A small model that predicts concentration at each pixel, trained from scratch.
Model: 48-pixel images, encoder arch poolformer, encoder norm layernorm, encoder activation squared_relu, encoder num experts 32, encoder widths [80, 160, 320], decoder norm instancenorm, decoder widths [32, 64, 128, 128].
Training: 9000 steps, batches of 128.
Data: 47500 training examples, 24.3 epochs.
Rows from block 1 of the decoder, named by matrix and row number. Each number is 200 + 40 x the weight over its row's rms, rounded and kept within 0 to 999. All counts start at 0. After the name is the row's rms in percent of the matrix's.
# conv: 3x3 conv (decoder.mid.1.conv.weight, 128x128x3x3), inputs 72-77, a 3x3 kernel for each
conv.19,099,249,252,212,260,257,158,229,236,135,205,211,175,200,214,200,246,205,185,135,230,196,94,167,202,144,244,194,208,179,220,177,194,233,208,224,185,195,219,154,225,225,154,224,257,172,234,256,253,222,147,247,91,195,263
conv.20,095,253,256,192,225,243,229,240,221,229,190,159,166,236,203,276,167,157,237,179,164,220,153,271,206,197,164,220,215,201,212,172,225,222,165,227,163,210,218,233,174,139,212,153,162,228,168,222,82,195,194,183,177,124,186
conv.21,099,204,140,191,163,288,193,210,238,245,238,216,195,150,241,238,160,164,246,199,217,225,168,193,223,217,209,225,223,158,202,180,295,187,180,197,230,200,203,177,183,127,202,186,184,156,200,220,270,261,315,187,223,185,198
conv.22,100,159,204,175,215,332,210,233,279,215,232,113,198,211,163,241,198,155,146,242,235,204,176,263,266,208,266,172,208,232,162,219,296,111,162,198,214,197,188,148,216,220,243,207,279,225,161,165,198,211,239,158,174,257,184
conv.23,098,235,231,147,170,248,199,188,217,201,220,219,172,219,184,190,212,181,181,198,188,164,234,182,183,235,294,198,190,136,226,150,245,165,198,205,267,188,260,235,202,84,213,144,186,169,189,236,185,221,186,199,247,189,188
conv.24,098,197,208,151,154,281,195,213,252,199,185,163,180,118,166,133,157,187,200,182,220,172,189,154,141,145,210,226,200,191,231,120,151,234,211,128,223,176,180,181,228,151,139,169,220,224,209,245,201,165,224,149,229,258,236
conv.25,098,146,224,201,121,183,173,150,176,115,203,262,158,167,272,209,146,136,166,256,193,209,201,324,164,195,173,181,179,177,234,151,262,222,224,185,226,201,81,179,194,106,244,122,199,195,178,138,104,224,165,177,200,270,240
conv.26,100,167,199,248,212,248,304,198,200,221,158,185,211,141,162,169,178,155,113,236,226,204,207,235,245,196,141,189,231,153,262,162,151,250,165,185,211,198,178,221,117,33,173,154,161,130,167,137,170,245,161,219,219,170,183
conv.27,104,241,191,194,216,165,132,191,95,163,243,231,182,244,207,192,133,163,225,182,181,198,212,241,243,118,116,209,174,272,206,179,217,196,289,256,196,171,135,246,205,202,234,226,301,200,222,195,174,274,227,247,234,231,221
conv.28,101,198,173,190,170,34,198,195,124,190,206,104,288,227,178,227,161,186,222,179,138,201,224,188,163,187,175,199,209,220,182,252,187,195,219,232,178,149,197,210,199,158,230,188,197,235,174,250,255,243,223,241,209,205,220
conv.29,102,236,281,169,205,167,242,193,216,227,213,240,195,230,188,217,189,250,228,209,167,172,174,112,158,221,163,199,164,193,196,198,123,233,167,185,182,140,190,237,147,190,270,174,227,219,220,274,208,195,294,313,200,177,206
conv.30,103,241,219,231,163,256,252,216,199,217,37,116,170,208,265,170,127,150,206,163,118,194,190,208,169,205,230,212,180,143,213,178,157,222,149,180,222,168,206,176,180,107,170,212,200,154,288,177,219,218,206,259,202,201,201
conv.31,100,215,230,234,203,174,137,237,235,201,156,247,172,124,219,182,252,184,229,235,202,245,213,268,155,197,229,183,158,223,200,194,230,259,206,135,223,170,251,200,134,157,233,211,152,185,204,120,212,166,101,133,226,219,232
conv.32,100,146,197,213,144,183,197,208,177,173,193,161,215,212,74,164,205,249,125,184,127,265,161,190,188,295,131,210,228,255,216,193,224,155,257,177,195,179,274,206,219,151,183,215,121,165,198,229,256,248,177,136,173,195,236
conv.33,101,231,154,126,278,285,148,226,211,231,176,137,153,132,209,191,164,194,237,251,184,147,206,103,180,214,174,207,187,194,151,266,236,222,189,145,218,189,155,223,241,272,164,168,181,165,204,231,204,210,267,218,225,226,210
conv.34,100,176,221,243,225,235,225,158,181,242,158,174,180,235,247,229,222,196,175,212,206,210,186,146,193,215,145,175,250,190,167,183,126,238,177,155,210,222,130,177,198,202,196,178,246,155,249,175,223,279,252,167,216,165,197
conv.35,098,170,176,214,243,246,264,261,229,128,173,202,204,140,195,189,165,207,223,186,184,145,202,244,200,176,169,112,136,140,200,158,155,293,194,154,157,204,229,176,180,214,170,194,237,167,194,213,163,292,267,300,200,156,199
conv.36,101,264,213,200,169,177,259,184,269,222,216,233,159,227,167,144,201,173,184,224,218,147,218,148,134,194,173,178,209,213,202,178,218,227,231,205,158,188,168,200,167,195,164,167,155,224,183,149,135,135,250,178,211,225,190
conv.37,101,230,241,136,233,261,215,161,240,179,108,167,160,228,77,124,208,141,214,270,166,162,167,341,324,225,302,208,274,253,211,155,163,148,182,191,189,203,202,213,216,150,236,160,229,237,193,244,199,221,162,221,193,168,242
conv.38,101,224,192,222,176,138,235,193,217,240,237,120,151,127,186,250,145,180,195,206,209,211,192,355,260,153,287,182,172,194,238,146,169,255,198,217,215,207,176,197,123,145,252,176,183,223,200,149,184,147,293,158,220,226,246
conv.39,098,223,172,164,200,79,192,163,235,214,206,188,201,210,189,144,187,229,195,199,173,234,190,302,194,225,282,244,219,204,151,181,117,226,215,275,204,170,236,187,269,283,227,193,167,236,240,173,204,188,270,184,200,142,177
conv.40,101,196,167,141,216,148,73,286,236,195,199,226,189,175,246,227,143,203,215,210,251,213,184,120,209,218,210,176,190,203,209,158,157,283,233,243,222,228,226,210,219,160,224,247,187,230,196,266,223,273,226,80,169,203,152
conv.41,100,222,157,172,76,246,173,170,200,211,193,187,203,158,207,235,212,211,208,213,193,191,161,342,196,199,240,174,154,125,244,226,186,235,217,198,165,230,216,229,201,202,208,187,208,229,198,143,159,230,152,211,211,220,203
conv.42,098,246,160,218,226,231,194,223,268,215,263,215,173,243,281,246,208,175,179,194,303,256,230,282,235,167,210,211,203,235,189,210,212,219,188,131,143,191,209,229,203,162,231,181,130,160,147,192,223,219,246,251,222,136,269
conv.43,096,256,235,207,217,238,227,240,202,224,201,182,158,206,214,239,210,221,191,157,275,232,185,182,281,203,209,263,193,226,213,185,233,236,193,130,210,186,155,231,250,212,234,245,178,209,183,158,164,197,200,238,211,285,146
conv.44,097,208,228,163,193,281,185,141,148,133,229,253,202,184,220,242,186,196,248,239,207,235,176,178,189,201,121,182,209,186,179,266,282,191,233,187,154,153,175,205,112,143,197,173,282,124,244,193,186,198,260,143,225,221,202
conv.45,102,227,203,203,226,314,221,225,191,197,129,164,134,172,162,257,161,168,221,266,220,231,172,319,278,193,262,200,130,227,210,192,213,194,174,159,207,172,205,215,213,81,150,213,139,196,238,313,261,160,191,264,158,204,209
conv.46,103,214,160,224,172,176,182,218,214,154,202,192,233,197,162,235,209,188,162,189,161,191,173,158,128,187,172,112,214,224,192,189,216,244,196,226,132,209,239,212,219,196,174,181,167,135,191,228,143,211,124,197,244,179,239
conv.47,101,152,203,255,199,183,196,179,281,184,229,187,161,102,177,223,218,197,184,197,243,196,172,210,229,237,176,183,257,217,191,238,198,229,172,252,202,151,188,175,176,148,188,206,199,152,171,240,168,189,163,194,162,192,166
conv.48,101,223,201,222,261,230,230,173,161,176,122,165,126,144,173,155,207,141,215,216,157,249,187,295,165,136,272,144,144,214,170,222,273,202,162,221,210,127,141,173,202,248,151,143,191,163,199,199,221,213,250,219,195,167,246
conv.49,100,193,216,178,202,253,210,179,217,225,182,209,150,187,221,122,182,198,140,179,183,225,181,295,190,188,218,164,148,192,258,173,237,302,211,147,209,144,260,230,193,233,185,193,156,207,184,201,199,181,334,145,182,245,208
conv.50,101,213,268,235,218,180,176,199,274,168,127,158,192,209,169,235,211,237,189,137,205,212,181,176,170,214,154,154,233,207,234,270,193,213,243,255,262,210,182,198,218,188,178,261,224,196,202,247,234,208,241,150,191,195,227
conv.51,098,187,161,222,222,245,166,213,222,176,228,179,258,184,200,206,160,191,214,147,145,154,190,68,193,156,244,205,191,165,206,181,140,165,175,133,187,188,228,180,239,233,169,204,112,124,233,254,188,165,258,200,194,214,186
conv.52,104,191,233,193,203,282,224,154,143,191,223,110,173,193,213,153,230,212,248,202,234,213,257,295,170,237,159,155,148,135,190,124,191,224,160,179,212,174,202,164,232,187,183,233,170,148,237,171,169,177,288,193,190,262,190
conv.53,097,163,232,160,205,216,160,208,202,125,212,120,131,219,67,223,151,108,226,218,218,156,127,159,177,297,231,174,231,265,194,251,283,248,236,248,237,176,187,194,189,290,209,156,207,232,195,217,141,182,184,233,195,194,144
conv.54,100,245,253,146,223,224,231,177,197,228,223,165,158,234,173,147,217,97,234,238,182,155,181,133,159,246,194,214,151,128,227,196,165,138,214,219,246,173,149,168,240,139,102,214,192,168,181,212,292,215,198,228,180,197,251
conv.55,101,213,138,168,288,149,190,200,167,176,164,203,209,191,140,152,177,250,190,199,200,132,268,28,129,231,114,183,204,170,216,173,53,162,148,229,194,189,227,137,194,229,216,195,256,154,245,225,294,244,213,257,239,164,152
conv.56,100,242,234,174,229,169,233,234,216,220,171,215,165,233,160,191,153,158,163,188,240,218,253,199,70,205,215,201,153,203,182,282,246,170,143,211,235,158,182,125,215,181,84,162,99,193,195,148,220,159,168,165,206,245,213
conv.57,100,192,170,270,182,108,221,246,132,276,230,153,189,192,141,233,226,166,155,258,196,184,208,81,187,191,203,203,204,235,158,153,137,118,212,218,219,192,140,146,167,162,228,251,207,194,181,242,265,178,201,285,213,170,171
conv.58,101,219,204,157,276,291,102,185,223,148,267,202,236,180,202,222,173,163,166,159,211,220,148,107,245,222,149,283,175,210,162,251,253,239,248,177,186,186,168,197,223,146,217,177,249,177,217,193,174,203,102,211,211,149,194
conv.59,101,244,177,214,241,223,152,193,214,205,209,223,207,221,157,178,113,227,184,212,205,225,209,228,168,229,219,135,225,215,213,195,205,201,143,189,189,179,201,169,150,100,122,165,233,191,212,213,178,133,174,171,247,225,229
conv.60,097,231,136,214,187,203,251,227,234,276,152,158,228,228,196,177,172,235,193,171,176,233,250,236,161,191,142,129,200,170,190,209,97,215,249,166,188,178,215,187,188,266,193,163,181,210,166,198,228,164,210,187,213,193,224
conv.61,100,264,257,233,225,251,284,208,209,166,173,287,183,219,175,163,171,180,196,188,238,167,176,13,118,232,212,208,191,206,208,194,185,149,177,118,205,151,184,213,224,234,107,220,167,147,269,184,116,140,219,191,210,208,190
conv.62,097,249,219,218,183,243,258,218,263,228,162,210,184,223,203,263,173,159,146,308,178,196,200,139,204,202,205,253,195,185,211,192,217,206,186,218,216,149,137,211,125,177,193,220,279,228,251,239,217,155,213,226,214,211,241
conv.63,100,207,226,242,258,215,208,234,184,184,134,220,180,216,169,194,184,211,191,193,301,287,205,160,251,198,100,214,231,122,205,170,217,151,191,156,166,180,200,161,261,129,167,150,133,231,246,215,195,245,100,185,147,180,248
conv.64,099,202,188,176,244,217,237,208,153,204,197,239,191,139,100,150,188,186,154,180,160,218,145,168,186,197,235,189,197,158,205,168,165,142,231,236,231,146,217,224,195,153,150,167,175,204,211,130,273,248,176,240,213,169,234
conv.65,100,189,174,216,221,252,256,193,265,194,154,238,144,175,213,129,178,130,172,186,194,173,205,50,208,189,183,140,199,198,200,129,232,229,114,176,224,168,169,228,172,165,156,165,162,175,262,221,202,189,203,140,215,189,160
conv.66,102,263,246,219,227,253,120,220,235,192,145,177,189,252,228,157,215,242,185,253,156,139,246,225,281,190,233,151,209,209,217,206,166,166,191,189,198,230,185,173,222,209,204,199,199,190,207,189,290,256,253,194,146,131,152
conv.67,099,198,239,180,233,171,163,219,185,187,134,259,201,225,217,104,219,176,216,205,173,199,206,223,195,196,227,190,243,223,204,208,168,182,221,208,210,217,130,203,193,193,181,178,264,143,191,164,179,225,269,171,183,88,197
conv.68,103,188,187,228,222,94,202,207,183,206,196,73,204,190,144,161,154,162,175,203,242,227,212,297,208,200,206,215,234,179,252,196,210,211,231,221,184,216,144,188,178,161,221,154,163,152,138,126,171,264,237,168,233,253,222
conv.69,099,188,191,228,199,168,223,167,287,179,209,230,285,250,207,154,159,168,174,200,186,215,246,198,208,203,191,236,226,225,223,223,153,248,176,232,141,182,194,189,226,190,183,193,230,204,200,155,138,189,240,203,164,104,268
conv.70,102,216,141,169,171,204,175,240,188,185,204,211,252,230,199,213,205,201,213,184,184,187,191,221,268,153,175,219,165,130,207,167,170,141,182,180,182,262,190,215,154,139,178,132,138,219,217,191,208,162,230,135,220,141,214
conv.71,098,229,157,208,222,189,186,173,174,214,199,195,151,149,117,191,152,194,181,201,204,283,201,190,180,196,232,191,181,174,237,206,171,68,166,220,187,215,277,235,212,159,238,162,95,202,214,201,239,127,82,209,197,176,226
conv.72,099,238,286,195,158,195,235,188,212,233,151,191,182,149,228,183,178,171,224,175,191,233,244,267,176,246,281,183,247,181,197,161,128,166,175,207,170,236,184,223,165,154,153,192,160,164,205,245,204,95,179,147,227,182,235
conv.73,100,207,152,202,169,169,163,198,222,163,236,236,232,194,203,182,224,212,210,186,189,192,174,99,200,170,251,193,231,229,200,196,153,190,222,172,222,261,186,222,178,263,221,236,201,185,214,185,203,203,320,217,153,205,158
conv.74,099,227,225,179,244,333,197,230,192,153,188,190,203,248,242,173,210,244,216,181,181,200,173,178,173,238,204,236,193,209,192,269,381,193,228,223,150,196,204,235,225,79,125,191,117,200,208,182,163,144,216,113,157,178,242
conv.75,099,207,156,214,209,125,244,197,177,239,215,172,219,176,169,208,166,181,159,194,213,124,227,259,181,183,150,137,223,199,167,254,287,218,148,223,183,142,149,148,200,202,102,221,166,177,203,149,215,210,192,276,194,91,164
conv.76,102,209,258,219,228,199,111,244,206,147,149,214,162,177,187,183,203,167,152,200,259,193,225,245,229,242,227,174,210,210,197,179,245,239,211,190,190,192,152,217,186,210,193,170,241,140,198,121,182,186,143,192,188,197,211